Weights of a small class-conditioned image flow-matching model.
Training: soap at rate 0.0023, 12300 steps, batches of 256.
Data: trained on dashed paths with two dots that lie on the same path or on different ones, 147500 training examples, 21.3 epochs.
Rows from block 7 of a small class-conditioned image flow-matching model, named by matrix and row number. Rows with one number within an expert belong to one neuron, the router's apart. Each number is 128 + 24 x the weight over its row's rms, rounded and kept within 0 to 255. All counts start at 0.
After each expert's rows are labels from the 100 images, of 14848 (inputs lightly noised), where the router gives the expert most weight on average: "responds to" is what is common among them. Only what is clearly more common there than usual is listed. The data: dashed paths with two dots that lie on the same path or on different ones. In brackets: how many of the 100.
# router: router (model.blocks.7.mlp.router.weight, 32x128, trained with AdamW), inputs 0-63
# up: expert up (model.blocks.7.mlp.up, 32x64x128), inputs 0-63
# down: expert down (model.blocks.7.mlp.down, 32x128x64, transposed), outputs 0-63

# expert 27
router.27 [165  99 143 105  97 148 175 131 113 130 134 123  85 180 125 150 108 161 131 152 126  98 141 133 166 152 136 124 160 161 102 139 159 118 119 169  90 123 139 153 139 125  78 131  91 109 143 177 114 149 131 171 118 122 136 110 111 128 143 189 129 141 144 101]
up.0 [ 97 115  75 128 161 128 128 128 148  92 170 103 190 128 128  91 128 160 128 128  88 114 128 128 128 128 128 128 128 128 128 128 168 157 115 128  96 103 128  91 128 128 128 128 128 128 128 128 128  94 159  86 128 101 128 128 128 128 128  74 128  71 112 128]
down.0 [128 171 103 128 128 173 128 128 128 168 108 128 128  72 167 128 128 102 128 128 128 103 190 153 128 175 128 128 167 128 128 128 128 128 128  86 170 128 128 179 161 128 128  97 128 128 128 128 128 128 128 128 128 128 128 128 128 128 128 128 128 128 128 110]
up.1 [159 128 128 128 128 128 128 186 180 128 128  71 128 128 128 128 128 175 169 128 145 128 128 128 149 128 128 128 106 128 114 128  90 108 167 128 111 128 128 128 128 128  90 128 173  75 128 128 128 193 128 128 128 128 128 128 128 128 128 185 128 128 128 128]
down.1 [128 128 128 128  97 128 128 128 179 170 128 128 128 128 128 128 128 128 112 128 128 161 128 128 128 128 128 128  68 128 128 128 128 128 106 128 128 128 191 128 128  50 128 128 128 156 128 128 128 128 154 128 128 155 102 128 171 128 128 128 128 128 128 108]
responds to: short paths (77)

# expert 25
router.25 [143  98 136  86  86 128 161 127 109 133 120 139 126  74 109 120 122 138 163 139 149 169 103 138 179 117 151 137 126 108  73 131 154 123 138 127  85 151 139 157 143  92 138 172  77  76 117 151 128 155 101 168 104 142 103 135 133  92 116 143 112 156 115 135]
up.0 [187 128 128 116 128 128 128 150 128 154 128 128 128 128 128 128 128 163 128 158 103 184  96 128 128 128 128 128 128 128 128 178 128 128 128 168  90 128 128  56 128 128  84 128 141 128 128 128 128 128 128 174 128 128 128  70 128 128 169 154 128 128 128 128]
down.0 [ 94 128 128 102 159 128 128 128 156 128 166  79 128 128 128 128 175 128 128 181 128  67 128 128  74 156 128 128 109 111 128  81  96 128 128 128 128 128 128 128 162  78 128 128 128 128 128 128 128  99 128 168 150 140 128 128 128 157 128 128  94 128 128 168]
up.1 [128 146 128 128 128 176 128 202 128 128 128 228  93 128 128 128 128  90 128 128 170 128 128 152 128  80 128 144 128  71 128  90 128 175 128 128 100 128 128 128 128 157 108 168 128  80 128 102 128 128  83 128  89 128 128 128 128 128 165 128 128 128 128 150]
down.1 [128 101 128 128 128  59 128 159 128 128 128 173 128 128 128 128 128 173 100 128 128 165 128 128 128 189 146  79  56 128  78 171 128 158 128 128 128 151 128 103 128  97 128 104 128 128 128 158 128 128 107 110 128 128 128 128 128 128 128 128 128 128 180 128]
responds to: short paths (68)

# expert 30
router.30 [103 129 124 141 112 118  82 174  84 139 144 109 168 125 160 101 155 132 126 114 121 155 104 116 128 151 176 134  95 120 122 116 135 167 114 170 135  85 139  95 144 158  75 126 142 146 123 116 137 102 136  80 124 121 122 132 181 134 100 117 130  93 133 106]
up.0 [160 128 128 128 169 168 128  68 128  89 128 128  87 174 128 128 159 128 128 128 128 128 128 128 164 128 128 128 189 128 156 197 128 128 128 128 128 128 128 128 128 128 128 128 186 128 128 128 128 128 128 128 128 164 187 128 128 128 177 128 128 128 128  90]
down.0 [176  82 195 128 128  77 128 128 128 101 128 128  50 128  91 128 128 128 128 176 128 128 128  87 169  98  63 128 128 128 128 128 128 200 128 179 157  81 128 170 128 184 128 128 128 128 128 128 128  82 128 128 166 128 128 128 128 128 128 128 128 128 128 166]
up.1 [128 128 128 128 128 128 128 128 128  83  98 128  84 128 128 128 128 128 128 175 128 128 128 180 128 128 128  82  88 128 128 147 149 128 128 166 128 128 128 128 109 182 101  88 128 173 128  80 128  85 128 162  97 107 128 153  95 128 128 128  91  61 128 128]
down.1 [128 128 128 150  90 128 128 128 128 128 128 128 128  95 101 128 128 128 128 155 128  90 160  82 155 128 128 128 178 154 165  69  89 113 128 128 106 128 166 110 100 161 106 128 128 110 128 128 166 128 105 128 128 128 128 128 128 128 128  80 128 128  77 128]
responds to: many distractors (86)

# expert 29
router.29 [129 124 139  97 118 127 214 121 162 138 101 116 122 117 125 123 124 151 122 141 120 132 126 132 147 109 169 119 154 155  81 174 134 108 117 143 108 142 110 140 122 128  90 142 100 104 124 120 142 135 107 183  99 113 109 128 163 149  96 195 134 143 143  83]
up.0 [128 128 128 128 128 128 128 128 128 128  29 128 128 128 128 128 128 128 128 128 128 128 128 128 128 128 128 128 128 128 128 128 128  56 128 128 128 128 128 128 128 128 128 128 128 151 128 128 128 128 128 128 128 128 128 128 128 128 128 128 128 128 158 128]
down.0 [128 128 128 181 128 128 128 128 128 128 128 128 128 128 128  59 128 128 128 128 128 128 128 128 128 128 128 128 128 128 128 128  70 128 128 128 128 128 128 128 128 163 128 128  30 128 128 128 178 128 128 202 128 128  93 128 128  78 178  66 128 128 128 128]
up.1 [128  81 128 128 128 128 128  84 128 128  82 128 119 128 128 153 128 128 128 174 138 128 128 128 128 128 128 128 158 154  87 128 169  84 128 112 128 157 167 128 128 128 128 128  89 128 128 141 128 128 128 128 128 143 128 128  51 128 128 128 128 205 128 128]
down.1 [128 128 128  96  74 128  94  68 128 128 189 128 128 128 128 190 128 128 128 164 128 128 145 128 128 128 128 144 185  81 128 128  97  60 128 128 128 128 128 112 128 128 106 169 128  91 128 103  72 169 128 128 128  56 128 128 128 128 128 128  98  71 128 128]
responds to: short paths (87)

# expert 9
router.9 [156 140 172 129 174 120 126 126  91 162  99 179 114 141 132  97 133 128 135 135 156 125 132 170 129 136 119  97 154 139 133  88 179 117 116 145 157 123 129 210 120  53 144 172 116 121 120 141 109 142 118 142 131 138 184 145 142 122 147  93 126 115 139 147]
up.0 [128 128 128 128 128 128 128 128 175 128 128  92 108 128  63 128 128  90  95 145 128 128 128 128 128  85 192 128 179 152 128 107 128 128 128  93 128  89 128  98 128 150 128 128 101 128 170 128 128  93 128 128 128 128 128  72 128 128 179 128  90 128 149 151]
down.0 [ 62 128 128 128 128 161 128 128 128 128 179  82 128 128  84 128 156 128 177 128 128  98 128 128 128 128  64 128 184 128 128 128 128 128 166 128 128  99 128 128 128 128 128 128 128 128 128 128 128 128 128 172 128 128  97 198 128 128 128 128 128 128 159 128]
up.1 [128  70 128 128 128 170 128 128 192 128 128 128 128  85  96 128 128 128 128 128 128 128 128 128 128 128 128 128 128 186 128 128 128 128 128 128  44  76 128 128 186  30 128 128 128 128 128 148 128 128 128 128 128  78 128 128 128 128 128 128 128 128 128 128]
down.1 [128 204 102 128 128 128 128 128 128 128  96 128 128  59 128 128 159  91  83 128 128 128  62 128  81 128 128 128 128 128 128 128 128 128  83 128 128  84 128 128 165  80 128 128 164 128 128 128 128 128 128 128 128 128 128 128 204 168 128 128 128 128 128 128]
responds to: many distractors (76)

# expert 2
router.2 [150 141 151 150 152 157 101 157 138 151 102 151 170 135 140 133  88  79 114 158 161 130 176  96 123 127 121 135 124 135 137 143 123 129 137  77 113 144 128 125 142 144 176 139 152 130 152 120  90 148  84 109 128 127 156 121  82 168 143 108 137 113 101 129]
up.0 [128 128 128 128 128 128 128 101 128  67 128  77 200 128 128 128 128 164 128 187 128 128 128 128  81 128 128  88 128 128 128 128 128 128 128 128 128 170 128 128  48 128 128 128 128 128 142  84 128 128  71 128 128 128  98  71 128  75 128 128 128 176  86  89]
down.0 [128 128 128 128 128 128 185 128 128  89 128 128  74 128 128 128 128 128 128 168 128 128 128 128 179 128 128 128 128 128 128 128 128  80 128 128  82 128 128 128 128 128 128 128 128  91 128 128 128 128 128 128  80 128 128 170 164 168 166 128 128  69 128 128]
up.1 [ 64 177 128 128 128 128 128 216 128 128 128 128 128  92 128 128 128  60 128 128 128 128 128 128 128 128 128 128 128 128 128 128  93 128 128 176 128 128 128 128 128 128  82 128 128 128  39 128 128 128  90 128 128 128  77 128 128 170 128 128 128 128 128 128]
down.1 [128  69 128 173 128 128 128 128 128 128 128 128 128 128 128 128 128 128 128 128 128  87 128 128 128 128 128 128  80 128 128 157 105 128 188 128  85 128 163 128 128 128 128 128 128 128 128 162 128 128 128  47 128 128 128 128 128  98 185 128 128 128 128 128]
responds to: many distractors (79)

# expert 21
router.21 [137 144 129 120 160 159 126 153  84 103 168 112 107 131 117  92 145 159 128 137 116 130 105 163 110  89 164 135 153 106 160  97 129 114 142  87 110 156 139  82 125 117 119 140 159 112 132 108 135 140 144 114 132 108 161 136 121 146 141 116 111 115 153 159]
up.0 [ 88 128 128 102 128 128 128 128 128 128 128 128 128 128 155  99  91 128 149 172 128 128 128 128 128 128 128 182  72 128 128 128 128 128 128  82 128 128  81  74 128 128 128 128 128 165 128 185  89  66 170 100  88  98 128 128 128 128 128 128 192 128 128 128]
down.0 [128 128 197 101 128 128 128 128 128 100 169 128 128 128 128 128 195 128 128 128  77 128 106 128 128 128 128 159 128  96 128 128  87 128 128 147 128 128 128 128 128 128 128 128 128 128 128  98 128 146 155 101 128 128 128 128 128 164 128 128 128 162 128 182]
up.1 [ 64 128 128 128 102 128 128 128 164  62 177 128  80 128 128 128 128 128 128 128 128 128 128  69 150 128 128 128 128 128 128 128 128 128 128 128 128 128  60 128  85 128 128 128 128 128 128 184 128 128 128 128 128 128 128 199 128  59 128 128 190  89 128 128]
down.1 [128 128 128 128 128 180 128 128 128 128 128 128 128 128 128 128 128 128 128 128  86 128 128 128 128 128 128 128 128  37 128 128 128  69 128 128 128  83 128 128 128 128 128 128 183 128 128 128 128 128 128 128 242 128  64 128 128 128 128 128 167 128  28 128]
responds to: many distractors (77)

# expert 8
router.8 [168 105 111 143  77 167 168 108  93 139 136 122 111 126 112 145 136 151 122 140 139 132 160 104 151 150 160 114 145 161 104 170 142 131 133 155 109 126 148 138 168 167  69 128 113 129 108 167 134 145 153 137 114 150  99 122  73 139 104 187 121 144 157 132]
up.0 [158 128 128 128 128 175 128 128 105 128 150  89 128 209  82 128 128 166 106 128 128 128 128 128 128 146 179 128 128 128 128 145 128 128 128 160  82 128 128 128 128 128  56 128 162  79 128 128 128 128 128 128 128 128 128 173 146 147 128 128 128 102 143 128]
down.0 [128 128 128 128  98 128 102 128 128 128 114 128 111 186  90 128 175 106 128 128 128  91  90 102 128 128 128 128 156 128 161  99 152 128 128 128 128 103 128 128 128  82 159 128  48 128  99 128 112 128 128 128  95 128  79 112 205 128 152 162 128 128 128  78]
up.1 [128 128 128 169 128  97 128 128 128 128 128 128 128  96 128 128 128 128 128 128 128 128 128 128 128 128 128 128 128 153 128 151 178 128 116 128 184 128 128 157 153 185 128 128 128 128  79 128 128 128 128 128 170 128 128 183 128 128 128 128 177 128 128 128]
down.1 [ 80 128 128 128 128 128 162 128 128 128 128 128 128 128 128 128 128 128 128 164 128 186 196 128 128 128 128 128  91 128 128 128 128 128 128 183 128  87 128 128 128 128 128 128 128 128 128  85 128 128 104  90 128 128 128  73 128 128 128  73 128 128 128 128]
responds to: short paths (82)